A small image classifier, trained from scratch.
Model: 4.74M parameters, 32-pixel images, arch inception, norm batchnorm, depths [3, 6, 6], widths [160, 272, 480].
Training: soap at rate 0.0033, batches of 64, held-out accuracy 98%.
Rows from block 6, named by matrix and row number. Each number is 50 + 15 x the weight over its row's rms, rounded and kept within 0 to 99. All counts start at 0. After the name is the row's rms in percent of the matrix's.
# b520: branch 3 second 3x3 conv (model.blocks.6.b5.2.0.weight, 68x68x3x3), inputs 34-50, a 3x3 kernel for each
b520.0 098:53 52 51 39 35 33 51 62 25 33 73 09 41 59 38 47 39 15 49 66 39 62 57 41 43 17 64 39 57 24 59 53 46 41 69 51 62 57 61 53 55 85 38 42 61 57 55 55 37 22 99 17 35 64 38 53 65 62 57 52 58 35 80 43 65 22 60 44 16 62 45 59 63 33 24 28 61 47 59 42 58 51 57 56 69 25 45 09 49 66 52 18 77 23 59 48 27 52 65 57 82 64 75 29 68 53 37 40 57 37 50 23 38 66 49 56 52 34 57 20 73 61 35 50 62 52 63 37 33 31 37 48 48 33 56 46 66 63 36 62 41 54 53 44 57 33 54 49 45 61 59 39 42
b520.1 099:57 43 59 20 56 26 52 43 34 53 15 48 48 35 52 67 34 33 56 23 57 58 46 56 16 48 66 37 60 49 31 53 55 41 69 25 39 62 54 57 33 74 68 27 48 57 57 40 52 55 64 46 44 60 65 29 43 36 60 44 62 38 64 49 34 62 67 41 56 34 66 63 60 83 19 38 79 35 33 49 45 15 57 45 59 51 32 46 39 62 45 73 37 73 39 52 42 44 48 40 65 63 42 37 38 34 40 58 21 60 25 63 44 35 27 32 50 18 52 65 44 37 46 50 72 38 39 62 50 48 54 89 32 64 51 88 23 81 73 28 34 55 50 56 23 58 50 36 69 31 37 50 60
b520.2 100:03 25 28 26 60 69 62 68 42 87 37 37 38 51 37 51 58 67 39 56 51 53 50 56 19 57 74 62 48 36 38 76 62 41 48 48 41 49 68 69 44 77 67 40 46 35 33 64 48 35 43 24 48 60 59 77 32 56 42 83 45 38 78 37 40 34 28 62 34 59 61 73 43 56 50 81 67 72 35 48 38 48 42 49 36 56 41 61 49 55 92 50 62 68 27 41 17 54 35 64 40 29 73 30 38 74 48 23 05 43 56 20 52 35 41 71 46 69 49 41 45 65 42 49 54 62 46 78 68 58 54 49 25 49 63 48 48 43 60 34 50 60 50 29 39 82 53 40 49 64 67 38 36
b520.3 102:97 60 23 41 32 63 24 58 65 61 61 49 46 53 45 56 65 38 51 54 31 55 54 70 62 45 47 25 30 43 46 68 53 57 53 56 37 51 40 46 54 67 32 59 69 52 39 68 35 56 62 54 55 50 58 75 50 57 25 39 52 37 41 20 79 52 50 60 55 65 88 22 64 68 56 41 34 50 09 62 45 45 65 35 41 42 57 39 35 54 36 42 61 75 34 39 42 51 51 50 47 46 39 77 52 57 26 56 20 59 64 37 42 61 58 51 34 68 28 82 65 66 33 57 57 26 18 57 68 36 60 29 59 61 44 40 46 60 69 39 37 58 49 44 42 35 65 44 53 54 67 48 55
b520.4 097:58 38 49 79 69 31 03 54 51 53 79 33 49 47 49 48 65 49 24 51 47 27 44 64 55 55 56 34 44 48 48 34 63 55 72 77 57 34 46 58 59 48 35 29 39 52 67 51 69 47 44 37 49 51 26 43 60 73 71 47 60 46 23 79 36 46 44 59 51 69 48 56 42 57 54 76 58 80 35 33 44 55 23 42 64 54 53 58 68 00 35 64 63 59 75 41 48 27 54 40 43 13 64 68 78 41 57 50 53 29 57 75 69 50 85 41 17 76 37 70 37 63 49 65 47 42 51 70 31 52 36 64 55 43 63 28 44 65 40 38 61 57 56 69 53 51 73 74 33 33 58 31 67
b520.5 099:48 39 42 77 47 40 51 16 54 44 53 60 69 24 16 47 24 56 54 41 49 31 40 48 62 40 39 35 70 71 64 20 52 58 39 45 48 59 55 67 61 70 56 26 42 41 49 72 62 36 38 48 61 52 67 42 78 42 54 67 36 50 33 32 48 40 65 53 71 29 16 51 60 46 42 43 45 39 38 64 20 44 53 43 22 58 51 54 42 68 47 68 40 22 65 44 50 36 37 48 19 24 69 44 84 61 37 61 67 50 66 67 52 69 28 32 38 37 61 28 40 30 73 64 84 57 38 45 39 51 74 23 27 43 19 54 38 31 32 63 29 28 47 69 42 53 46 46 41 62 39 56 35
b520.6 099:54 13 27 43 56 67 77 53 27 52 46 43 40 36 36 56 46 75 35 32 68 67 53 50 30 41 37 96 53 49 64 53 28 35 58 17 33 48 36 40 62 41 52 63 59 41 62 38 45 46 49 53 59 62 59 64 41 74 62 22 29 39 34 53 33 30 57 40 25 35 43 55 43 56 35 46 21 46 59 83 57 34 48 42 46 30 52 41 58 52 33 59 57 44 51 58 34 41 61 98 34 14 68 26 70 50 37 54 66 57 15 90 63 65 58 32 50 80 70 57 37 32 53 46 63 41 31 48 27 36 58 52 40 47 62 21 26 44 62 79 19 55 56 57 55 30 57 60 36 62 35 48 46
b520.7 098:68 78 35 42 51 53 36 44 74 49 28 44 61 50 44 52 64 45 38 42 42 54 43 54 26 44 52 46 41 53 52 38 40 38 46 60 56 50 37 49 75 18 54 55 52 37 54 46 39 62 26 41 45 35 40 43 55 12 29 62 79 55 40 64 47 52 57 53 69 63 30 84 52 49 68 53 40 40 61 66 44 41 51 52 51 34 53 39 83 79 33 79 54 08 39 59 65 50 54 60 53 81 46 46 39 38 51 49 41 17 64 22 56 68 60 48 59 52 74 40 33 28 62 52 41 35 63 72 60 81 52 43 66 51 47 59 43 42 65 50 48 53 42 49 43 40 65 27 32 38 77 36 51
b520.8 099:61 33 61 17 61 74 29 22 69 20 54 23 51 64 74 39 43 50 67 31 43 54 54 39 49 42 58 62 35 46 42 64 71 46 33 51 62 47 58 62 33 60 65 42 52 44 52 54 68 28 52 32 43 39 98 47 44 37 64 52 35 42 41 54 83 34 49 51 36 61 46 43 33 66 57 20 39 36 56 52 43 53 66 49 73 43 46 58 39 33 84 65 42 38 72 26 22 55 56 36 46 57 68 68 37 38 23 51 56 35 39 75 58 36 61 60 29 58 35 57 17 47 53 58 46 66 13 50 16 42 87 32 56 65 66 46 52 59 52 42 65 40 78 55 55 49 48 74 61 49 26 45 38
b520.9 106:40 40 59 13 61 48 63 39 34 60 58 25 59 43 52 66 38 41 35 47 60 75 46 29 59 51 58 50 46 57 44 34 50 72 41 40 60 36 63 55 72 33 49 45 38 30 46 65 27 55 56 50 37 68 45 74 51 39 66 77 34 57 34 48 38 45 34 48 64 56 68 62 59 15 40 42 85 54 41 47 70 73 61 67 66 37 37 69 23 70 62 65 63 48 61 74 46 66 36 66 66 74 09 63 47 26 40 61 46 57 47 51 39 49 41 69 59 44 50 80 64 38 48 32 55 46 26 73 46 53 87 59 35 33 56 34 55 62 67 52 72 35 56 30 46 32 60 48 55 40 56 52 33
b520.10 106:08 34 38 47 43 46 67 47 57 41 48 35 63 24 64 44 47 41 40 59 66 27 41 49 40 69 55 63 52 21 59 54 85 52 41 48 74 51 48 32 63 26 59 50 30 60 28 42 69 63 53 34 40 42 73 34 36 48 52 46 45 49 61 34 44 52 42 59 43 56 93 68 43 57 66 56 58 32 38 48 60 56 52 52 61 56 57 61 78 57 65 35 42 69 45 45 73 35 29 55 66 33 62 39 40 39 58 65 49 35 26 45 44 46 64 40 51 62 69 69 21 38 61 52 35 62 23 53 59 61 51 53 39 09 66 59 76 30 80 56 26 30 58 45 46 58 52 56 47 42 73 30 33
b520.11 098:55 71 69 54 40 51 74 59 38 23 48 60 67 45 31 24 68 57 60 50 60 49 48 51 56 56 48 46 76 65 43 51 57 52 30 47 31 44 45 26 33 43 54 48 25 43 46 55 54 20 32 33 51 52 49 63 38 38 39 57 49 57 36 40 13 43 45 56 50 56 53 48 36 50 42 57 68 23 33 65 78 83 49 47 41 36 47 46 43 55 39 59 51 27 46 32 67 43 48 64 61 62 36 56 32 51 55 30 57 64 43 56 64 77 62 39 29 42 38 09 72 43 50 59 44 55 58 36 59 32 73 66 52 27 43 47 39 52 56 57 50 49 41 37 31 53 48 47 66 43 56 52 28
b520.12 106:42 46 77 48 56 59 33 22 38 41 36 66 40 45 65 51 58 20 61 69 25 21 95 43 49 69 20 39 63 24 62 39 52 50 34 77 31 47 22 45 20 61 48 68 56 45 41 71 47 76 58 28 10 56 51 32 29 47 51 44 42 57 56 71 68 29 56 32 54 49 30 62 32 57 40 85 69 80 51 32 50 60 36 31 46 58 65 52 63 46 41 42 50 44 40 38 57 27 49 48 45 34 22 83 23 66 32 31 44 79 44 83 52 26 51 52 50 28 40 55 65 42 58 18 29 18 26 49 38 55 25 49 58 62 63 54 34 64 35 64 46 11 69 40 45 86 63 31 63 47 31 53 37
b520.13 099:45 39 58 55 63 65 66 59 50 48 43 51 28 52 54 36 48 54 46 63 47 30 66 40 35 33 72 65 54 51 54 38 50 47 49 34 48 50 23 42 57 70 42 38 61 23 52 69 46 56 39 67 81 84 31 21 56 56 54 43 72 56 58 28 60 40 52 87 50 35 42 55 71 61 44 62 47 46 57 43 45 34 44 86 54 47 53 40 48 37 44 46 58 30 37 84 16 40 66 38 73 59 77 30 49 48 15 51 39 62 32 71 78 59 65 32 56 61 47 64 40 45 30 51 51 88 47 26 35 49 39 55 76 52 50 50 34 43 49 68 50 38 64 52 44 36 25 54 48 47 42 71 29
b520.14 096:34 68 23 71 40 36 50 31 60 35 70 51 27 33 54 60 40 67 18 73 57 59 54 64 57 34 49 45 49 55 47 37 83 43 41 80 59 35 56 24 34 52 53 58 55 55 44 43 72 43 72 55 45 45 43 57 10 43 19 51 63 39 38 48 39 31 43 32 56 64 42 50 52 82 56 31 60 52 60 39 53 34 57 41 57 41 26 48 78 38 30 25 59 55 51 35 55 59 72 57 35 61 62 47 29 22 30 67 46 62 38 73 68 51 37 91 45 32 33 73 51 68 68 50 49 39 46 42 46 47 68 48 37 27 51 81 47 30 55 58 54 29 35 43 29 57 45 17 61 51 41 43 59
b520.15 102:74 51 24 27 81 71 21 71 42 31 71 41 50 68 41 44 76 47 40 70 41 61 38 54 09 68 39 13 58 27 68 65 64 72 63 31 24 44 26 52 58 49 58 53 76 58 50 58 29 58 16 75 50 52 63 27 48 99 55 51 34 27 36 37 65 66 61 63 62 42 64 33 51 54 53 84 63 68 31 44 35 23 54 50 49 55 71 16 53 51 04 73 85 57 41 49 58 27 46 52 85 25 72 30 38 73 64 54 63 46 70 44 58 43 55 32 36 31 34 34 48 37 70 56 33 32 43 40 44 71 67 58 47 52 49 52 60 81 24 23 60 48 50 72 59 25 66 55 39 59 72 43 47
b520.16 103:41 28 52 75 54 46 34 54 24 64 39 48 49 71 24 31 41 62 40 64 43 76 47 50 36 76 63 56 59 22 28 29 73 34 42 41 63 53 26 59 60 37 73 52 72 62 30 65 41 66 44 43 64 44 46 24 79 72 29 57 40 60 52 46 41 88 35 68 70 52 56 78 34 63 64 38 55 57 51 58 54 56 76 27 51 36 28 45 38 83 52 59 62 87 29 51 42 59 52 45 62 63 49 44 22 77 75 46 66 48 38 48 53 38 32 51 61 64 40 74 56 35 36 31 72 32 65 57 50 52 34 61 46 35 56 35 49 59 40 85 37 43 48 49 36 45 38 55 74 60 16 47 57
b520.17 098:58 64 47 38 36 52 45 51 39 56 63 53 50 46 39 40 41 44 44 34 51 28 47 80 49 80 51 50 59 57 62 84 66 51 27 42 47 55 58 28 41 52 28 53 71 51 41 45 52 41 45 30 35 24 41 53 40 52 66 46 24 30 25 90 56 58 28 44 34 50 56 46 81 42 46 46 48 57 45 31 32 51 56 80 81 45 47 70 47 49 71 54 37 41 61 34 40 46 47 46 61 28 63 78 39 32 62 34 56 44 65 18 63 23 80 43 61 53 35 32 46 86 62 19 39 37 50 31 78 59 60 35 59 52 45 40 62 69 52 50 34 34 35 57 28 31 33 51 51 18 68 47 27
b520.18 094:62 45 43 49 54 72 81 57 33 63 66 25 83 53 57 64 16 48 67 29 25 59 43 75 51 56 38 48 43 48 49 47 51 77 55 55 53 43 30 43 59 81 55 46 38 77 48 44 43 38 64 34 54 41 47 47 52 81 56 30 35 57 72 31 52 60 34 42 46 89 33 43 63 64 43 34 36 55 48 52 39 50 64 67 40 40 26 59 54 26 40 56 36 42 33 99 41 32 62 56 42 55 53 34 36 53 62 63 60 33 27 47 27 61 65 71 83 40 66 53 62 48 49 69 63 53 34 49 30 55 26 99 35 68 35 50 48 34 47 49 58 51 78 42 26 46 84 49 45 54 43 75 48
b520.19 102:27 29 61 60 51 67 48 40 75 37 40 63 41 63 53 39 52 61 32 65 28 51 52 67 82 53 30 28 39 63 66 31 50 40 60 25 36 47 38 34 60 69 59 54 39 41 52 69 48 58 91 46 52 49 61 24 63 66 45 63 19 65 31 34 48 33 62 82 26 36 40 59 36 52 56 68 56 59 41 31 19 50 81 54 39 44 40 58 42 46 65 48 44 66 72 50 11 55 60 26 28 59 69 70 83 49 55 35 52 61 43 70 47 37 53 54 47 46 55 44 30 67 99 63 33 21 38 42 24 46 53 54 51 48 50 27 52 62 44 71 46 28 86 58 17 39 55 55 54 36 56 65 44
b520.20 106:47 45 61 39 59 29 62 45 57 60 29 34 30 72 71 44 57 63 51 77 50 39 55 61 39 20 49 49 52 48 38 50 74 53 55 44 48 49 80 60 26 65 20 43 48 36 57 44 69 37 66 68 55 33 49 56 43 63 33 57 41 43 47 62 58 42 55 73 27 19 27 38 28 37 55 20 79 54 37 52 40 66 53 34 36 54 69 30 63 38 47 22 64 28 61 46 38 53 66 16 51 89 54 32 43 30 63 89 63 44 56 39 61 45 48 61 52 23 30 38 43 72 32 48 59 67 46 44 56 12 49 39 27 32 66 33 48 61 62 45 33 33 27 61 25 65 45 35 76 55 52 62 41
b520.21 097:37 66 47 60 32 40 37 54 47 64 65 47 47 70 44 41 35 03 38 56 71 44 72 65 44 52 62 78 50 43 44 52 56 53 51 47 47 63 17 47 46 45 36 53 50 49 34 52 55 46 54 52 53 56 78 75 40 30 84 59 22 28 58 28 57 80 28 47 45 79 61 49 51 48 45 55 50 69 52 35 37 36 57 51 44 39 52 68 39 60 49 57 46 40 52 37 43 33 29 55 55 35 45 36 55 44 49 38 41 77 21 49 47 36 51 56 56 43 49 53 48 25 09 37 33 34 15 52 70 69 68 45 51 51 34 48 71 45 78 62 29 60 17 48 80 53 38 49 37 54 43 23 60
b520.22 097:81 52 49 53 53 34 38 45 53 28 34 44 45 58 32 45 44 37 28 70 41 50 48 53 67 63 66 21 16 56 57 49 54 42 46 49 63 67 41 62 44 76 46 29 30 44 43 46 31 55 55 36 18 30 64 51 42 37 68 69 48 47 46 68 25 59 45 53 96 48 29 55 47 68 57 70 40 53 39 72 63 54 65 51 76 30 76 33 66 38 99 64 43 35 47 70 67 30 53 40 56 77 41 51 11 41 56 77 57 47 37 48 45 45 59 65 24 72 53 30 46 49 29 38 66 69 49 75 58 34 42 52 62 37 61 44 62 30 36 21 38 26 72 55 26 33 55 50 60 49 43 70 72
b520.23 101:56 54 34 64 48 36 44 68 46 69 66 42 64 27 38 61 40 41 04 70 43 36 61 32 58 53 48 28 33 51 24 45 45 55 57 33 43 78 46 57 58 50 41 42 47 49 42 22 44 66 69 68 39 63 43 39 62 56 62 37 58 64 30 62 45 23 71 46 31 66 37 75 58 45 69 58 43 51 54 53 63 22 51 50 52 52 71 59 61 66 56 49 39 45 69 54 70 61 47 59 49 54 65 36 67 54 54 61 46 54 47 40 44 40 66 64 43 60 26 77 44 37 63 62 68 49 55 64 57 36 47 25 59 67 49 59 68 72 29 68 46 67 49 54 66 49 44 52 47 73 39 36 45
b520.24 103:44 44 67 58 57 53 63 56 41 52 59 15 36 50 45 53 63 43 70 42 35 92 44 48 44 22 57 52 34 42 22 67 55 53 49 26 56 57 31 48 60 27 52 52 59 58 36 55 75 34 55 44 56 94 42 54 69 68 47 46 49 52 42 57 27 39 30 40 66 68 70 68 31 36 64 48 43 64 49 45 35 65 39 37 48 50 45 46 61 56 18 24 39 67 69 22 93 45 49 76 51 64 45 47 20 65 44 70 60 41 63 48 48 39 72 60 50 34 39 80 43 51 43 58 39 43 87 42 44 49 53 73 37 55 53 54 46 56 69 76 15 58 56 20 43 70 32 64 57 85 62 36 67
b520.25 094:30 25 69 65 68 42 52 63 39 39 60 54 54 39 44 48 39 63 38 76 55 35 61 32 40 52 33 29 68 73 71 27 29 25 45 60 58 51 62 38 40 33 54 41 57 64 24 48 54 37 64 53 62 25 41 76 45 48 31 47 57 54 36 96 58 36 39 65 46 51 41 50 54 51 44 29 51 69 51 47 59 77 53 47 46 26 32 48 39 37 43 81 60 37 50 46 53 27 40 45 37 54 36 52 60 35 63 32 48 76 14 37 50 56 28 20 26 43 32 38 53 57 55 27 52 52 53 40 54 32 47 64 59 57 37 62 30 42 11 56 54 41 56 54 64 44 65 29 42 45 19 61 43
b520.26 101:51 57 32 45 66 26 60 60 45 43 56 59 39 52 15 55 72 52 75 36 63 47 46 29 73 73 33 49 36 29 46 31 63 57 58 68 34 26 41 51 38 50 37 73 61 53 98 72 49 23 65 23 25 48 56 00 59 36 45 38 75 72 46 32 45 69 41 58 56 67 52 50 39 60 46 65 53 62 58 33 20 45 53 52 49 80 48 70 48 43 60 67 66 28 51 54 61 53 45 64 29 50 33 45 76 55 46 55 60 64 58 54 24 50 40 28 40 38 37 44 57 65 29 66 57 46 63 77 69 84 57 49 41 37 76 43 42 32 80 29 51 72 25 77 50 51 59 63 31 47 59 45 49
b520.27 099:67 42 38 48 55 51 39 34 61 12 53 58 58 74 54 67 54 48 44 45 61 43 63 54 46 70 59 58 32 49 76 61 78 53 61 54 60 67 48 57 60 35 39 46 35 29 57 63 62 53 44 48 40 34 59 57 41 39 45 39 43 63 74 33 58 39 39 58 56 53 45 77 53 46 55 51 61 81 61 48 42 56 63 33 42 38 53 33 43 40 43 34 28 50 59 37 54 64 58 23 59 51 30 46 41 39 74 47 59 31 56 32 27 69 48 66 43 36 66 78 47 54 35 26 50 22 23 61 53 75 46 53 25 44 48 58 37 30 64 32 28 64 51 58 49 43 06 64 70 36 81 68 37
b520.28 099:34 48 35 48 37 34 57 44 54 79 51 48 47 37 55 46 57 43 83 31 51 50 32 66 57 44 43 61 57 23 50 40 50 54 53 53 48 50 59 53 79 52 38 43 60 45 63 33 49 39 76 38 40 50 41 67 45 50 41 42 70 72 53 61 52 64 41 28 07 51 44 79 40 49 50 61 37 58 39 45 57 42 52 41 40 36 45 51 34 37 44 66 34 11 20 39 57 48 49 51 47 32 43 57 51 44 20 62 47 65 32 49 40 35 77 61 74 34 32 44 52 71 63 31 47 28 68 63 64 39 41 51 37 37 67 20 18 63 50 27 55 70 69 57 42 63 45 52 48 34 47 42 51
b520.29 099:66 43 54 66 50 63 26 62 63 51 67 60 40 78 63 62 46 46 63 36 47 32 56 80 53 42 42 23 44 41 48 48 23 25 60 43 88 51 39 56 61 42 57 54 22 69 59 48 68 37 40 58 41 39 27 62 85 56 50 36 60 44 15 55 61 54 60 22 38 18 26 49 45 64 54 47 65 60 10 33 50 31 42 67 41 55 58 60 68 50 43 49 51 41 51 14 67 77 39 52 40 95 29 67 54 42 54 55 35 35 59 41 52 72 65 54 64 52 60 46 85 52 51 14 70 53 53 68 43 47 50 47 65 49 57 48 56 43 54 43 76 45 33 59 51 43 79 37 44 52 61 82 67
b520.30 104:71 55 41 73 33 44 50 51 34 60 69 68 45 44 34 50 20 52 36 49 61 59 50 50 87 30 26 30 46 66 49 40 58 50 67 40 50 37 73 51 52 52 59 73 50 58 38 45 48 54 32 48 30 36 96 55 48 28 41 94 25 32 91 57 39 44 46 46 43 62 48 47 50 43 58 45 56 51 83 30 39 29 46 42 32 69 82 30 56 31 46 45 80 55 51 65 45 46 74 88 32 45 47 33 77 68 36 74 79 19 56 58 41 74 35 71 59 46 55 46 54 25 56 62 68 60 50 55 62 48 57 49 57 47 30 57 70 69 74 36 78 30 20 20 34 51 56 58 40 50 49 59 41
b520.31 101:57 41 65 36 47 53 40 82 28 49 29 79 39 46 39 55 68 54 60 45 47 76 34 85 66 33 32 47 35 61 43 59 29 47 50 58 41 44 55 39 43 70 42 34 39 40 74 51 04 72 35 76 51 48 43 53 19 73 58 48 45 76 45 63 38 61 51 46 41 50 37 89 55 40 69 29 49 41 31 39 54 66 67 45 49 60 59 57 25 21 46 40 42 46 51 50 60 64 42 41 67 65 44 49 70 56 73 27 41 61 40 61 40 60 55 36 34 47 31 37 59 63 55 35 70 34 51 21 56 53 49 49 39 85 43 56 61 27 63 68 63 68 25 45 41 36 68 45 53 36 72 71 87
b520.32 105:60 66 74 35 25 63 52 57 60 58 60 58 38 54 64 41 42 36 48 56 38 41 73 41 50 44 40 68 37 58 35 65 46 30 54 53 42 40 43 68 96 51 38 61 55 39 49 72 35 51 60 19 33 54 39 45 21 59 34 40 40 34 69 16 71 47 99 54 37 41 50 53 79 21 48 61 53 42 45 48 65 66 44 42 40 31 44 70 67 55 59 49 39 68 53 66 55 55 52 29 21 53 73 69 43 38 58 32 61 40 70 41 55 32 50 50 36 28 33 69 46 49 45 70 20 18 35 48 62 15 51 44 83 55 30 50 39 43 69 61 36 50 57 47 76 30 47 42 08 18 50 53 52
b520.33 101:96 64 60 50 47 50 54 42 39 52 66 51 52 69 48 33 67 80 46 46 47 55 53 48 26 58 37 43 55 49 52 69 28 58 46 18 54 49 63 53 61 48 36 31 65 62 57 45 71 51 54 36 41 46 50 46 61 48 47 75 44 54 24 51 66 44 59 24 62 45 48 27 35 49 52 34 75 42 57 59 61 50 69 31 51 43 28 54 54 68 83 64 45 46 34 55 41 63 18 37 69 45 86 65 53 45 69 26 57 58 71 32 48 32 49 43 36 68 37 47 37 47 48 43 49 58 64 53 26 36 64 64 59 35 55 92 63 42 54 41 49 47 58 53 19 63 69 55 60 48 62 57 47
b520.34 101:57 41 31 55 47 56 45 38 53 56 46 82 54 54 57 59 55 46 44 28 57 47 42 53 56 33 23 68 43 20 48 30 59 19 64 79 31 31 51 60 73 27 54 53 53 57 88 16 49 61 24 66 61 70 63 55 53 37 67 37 41 64 69 16 49 33 44 34 72 31 28 35 61 49 63 63 60 48 62 49 47 57 44 54 38 43 39 59 69 81 36 54 31 61 73 55 22 42 37 60 51 72 40 24 49 57 61 41 75 26 21 72 67 82 37 49 46 42 50 18 50 54 38 94 64 51 61 68 61 29 45 33 68 43 56 79 44 51 44 37 31 56 48 63 60 47 57 45 29 33 48 56 40
b520.35 100:53 44 73 40 54 47 27 31 84 30 60 30 66 60 59 34 57 33 46 33 30 35 44 69 44 45 60 60 39 20 19 62 39 40 57 62 41 54 38 43 81 41 60 70 55 39 82 87 34 30 76 41 68 68 40 50 33 40 37 29 45 50 47 27 39 58 15 44 57 44 67 72 30 56 46 47 74 35 28 14 58 61 53 26 39 51 44 51 80 46 41 38 43 23 63 59 56 45 53 40 51 71 29 42 67 65 44 38 62 42 19 31 32 45 49 56 34 36 43 31 52 72 74 31 46 70 46 61 63 60 43 58 46 37 34 47 47 49 34 65 76 45 58 37 30 53 54 50 55 52 45 56 53
b520.36 105:55 49 54 29 45 53 40 56 51 25 63 38 40 74 52 61 47 41 50 73 50 51 46 52 44 54 22 21 40 58 71 59 30 59 46 79 55 34 75 66 41 60 48 75 67 41 24 48 77 28 42 62 42 32 53 46 44 37 57 38 28 67 45 43 41 64 43 53 83 96 51 50 77 46 66 28 42 45 51 21 36 29 54 44 81 50 45 52 52 39 78 54 60 35 54 54 42 40 39 49 61 27 43 67 49 46 25 47 43 48 37 56 36 41 52 69 43 33 65 61 72 76 41 41 28 33 46 59 38 65 37 42 46 37 84 61 54 66 32 34 35 54 58 42 16 42 74 63 70 52 50 57 50
b520.37 101:63 73 73 53 27 34 25 50 54 37 47 47 31 42 47 32 38 54 89 38 50 71 37 52 36 46 27 29 55 45 46 42 42 43 69 48 37 71 31 58 86 41 51 58 31 29 54 21 42 62 31 47 52 46 57 62 52 62 37 48 51 46 67 77 63 33 57 56 51 45 49 57 47 53 45 59 49 32 23 56 47 24 05 60 68 61 17 65 61 38 80 62 30 47 26 48 25 09 53 46 70 17 40 35 45 54 63 47 65 79 55 36 39 62 45 69 54 65 73 39 66 23 44 62 33 51 52 33 47 18 51 36 52 50 44 28 57 29 66 55 83 71 58 87 48 27 49 29 21 52 91 58 55
b520.38 099:65 56 41 45 68 59 78 64 58 68 36 25 65 50 35 60 36 68 56 67 44 65 38 63 69 38 36 52 35 43 38 30 36 38 28 72 52 41 29 15 58 58 47 34 09 67 33 66 48 58 59 35 51 45 55 44 41 39 34 60 68 30 46 60 35 49 55 54 31 56 63 34 61 70 45 36 35 29 51 78 38 39 58 52 57 48 63 28 49 55 28 65 65 40 42 53 54 75 52 05 76 51 48 51 56 51 40 50 57 48 58 11 35 58 51 94 49 84 30 41 31 42 43 29 99 51 66 47 49 56 40 37 44 31 31 64 20 51 39 74 49 46 56 58 52 45 45 51 31 36 30 61 49
b520.39 105:59 90 58 48 42 56 30 49 29 35 37 32 46 60 74 42 56 46 49 64 37 41 47 78 33 65 41 47 37 40 73 37 45 38 66 39 57 25 63 49 31 38 50 61 77 26 48 23 35 34 56 45 68 66 40 65 25 36 31 43 46 59 43 28 47 62 47 54 28 49 44 42 83 34 41 48 30 28 52 47 65 52 36 31 35 37 45 48 30 51 50 46 40 70 25 45 42 41 52 76 42 50 31 52 40 86 28 44 25 63 51 54 64 29 52 47 66 46 48 55 46 42 89 41 44 36 71 31 60 67 65 43 34 71 57 44 53 47 38 58 42 57 45 61 35 60 49 38 50 49 56 57 48
b520.40 099:42 45 54 62 38 46 36 53 48 67 23 14 31 53 67 45 49 64 40 26 55 55 42 30 64 54 30 37 38 64 48 73 45 35 23 44 41 56 52 69 61 63 31 53 58 51 60 42 27 55 57 73 38 49 47 45 64 30 34 55 16 78 57 30 53 45 48 47 16 37 67 66 57 66 48 37 61 38 34 57 48 76 49 32 33 40 64 32 73 54 58 28 78 23 30 65 57 50 53 56 49 48 28 25 47 55 70 43 48 76 20 67 59 31 49 55 48 13 68 51 55 46 35 46 35 49 14 40 51 44 59 45 49 62 51 45 58 49 42 52 49 22 77 51 48 49 57 53 72 52 31 37 36
b520.41 095:74 63 25 47 36 30 51 26 56 48 40 27 34 53 55 26 24 46 67 53 38 34 60 48 30 35 53 26 43 53 38 51 46 42 68 58 30 49 58 41 74 62 44 34 26 58 50 38 57 82 27 59 42 70 67 43 57 51 62 55 73 68 41 57 57 36 61 25 55 41 38 53 53 20 23 46 77 24 41 41 51 34 71 74 27 55 65 19 38 47 31 50 45 44 64 65 58 46 41 70 41 06 67 71 52 33 30 47 26 33 53 34 35 45 58 40 31 59 43 31 46 47 54 26 80 48 28 81 26 49 94 62 52 47 73 49 68 68 29 52 03 40 57 69 57 41 75 40 56 61 56 39 38
b520.42 097:47 50 38 42 79 53 66 55 41 41 58 36 51 70 43 57 38 45 33 53 38 56 32 42 64 53 67 63 47 36 42 53 32 56 44 44 60 37 24 61 70 26 44 46 56 60 59 43 57 72 44 40 76 59 54 25 37 40 76 71 48 43 67 73 57 65 47 69 40 58 17 13 40 52 46 51 42 63 21 77 39 25 29 36 63 25 66 66 66 55 46 45 72 58 45 76 75 43 31 42 59 44 37 54 57 60 78 76 54 56 32 58 27 63 39 65 41 50 56 40 71 45 42 46 67 50 31 55 47 50 42 37 66 67 77 68 41 66 50 09 68 56 46 40 21 74 55 53 54 40 56 49 42
b520.43 104:71 62 39 66 44 09 55 65 54 55 41 55 38 80 42 66 36 78 41 36 45 35 34 69 51 68 51 45 40 76 36 45 58 33 60 59 65 57 48 29 35 45 65 54 35 29 50 46 40 48 71 71 65 31 21 71 58 22 49 67 53 49 59 55 39 56 55 63 35 36 53 50 29 52 33 60 57 52 47 56 57 48 41 55 37 36 58 60 38 61 19 52 63 48 68 44 46 67 83 34 37 53 35 36 43 51 41 44 68 46 61 41 68 41 46 40 40 24 71 34 55 45 41 36 42 54 29 60 38 63 54 87 61 31 74 85 26 90 80 30 39 37 37 60 59 50 60 27 20 45 62 59 42
b520.44 104:31 49 36 65 49 75 48 54 19 40 39 50 46 70 33 49 16 75 41 46 54 56 55 56 35 77 53 37 34 49 69 56 31 63 52 57 52 45 44 61 49 42 38 67 56 16 42 64 66 70 59 30 62 67 36 25 27 77 64 33 59 64 29 48 48 24 71 62 77 42 52 83 38 37 64 56 40 63 50 51 52 44 51 71 69 34 58 81 54 64 45 42 41 44 37 48 61 57 54 46 81 32 48 37 30 55 65 24 32 48 48 48 36 45 46 56 45 44 57 43 63 25 44 64 50 23 47 40 54 53 56 60 66 57 68 58 43 60 43 57 38 46 17 53 53 32 39 46 69 40 59 60 66
b520.45 099:47 47 32 73 43 33 62 44 72 42 18 18 42 63 68 37 56 38 29 28 28 76 92 61 59 31 71 66 51 62 48 37 49 53 54 29 29 48 46 40 68 59 22 52 46 74 62 46 27 32 50 60 48 50 24 31 43 61 63 42 63 47 61 35 33 26 59 71 36 54 49 53 72 41 43 28 61 77 39 43 48 60 52 43 44 35 41 57 42 37 41 38 41 48 51 59 16 53 73 68 34 34 49 59 52 62 39 64 61 78 33 65 26 51 36 58 35 49 54 31 58 64 42 33 38 35 47 13 65 69 54 50 67 55 57 45 54 60 48 41 50 40 64 63 69 52 43 64 75 21 75 84 61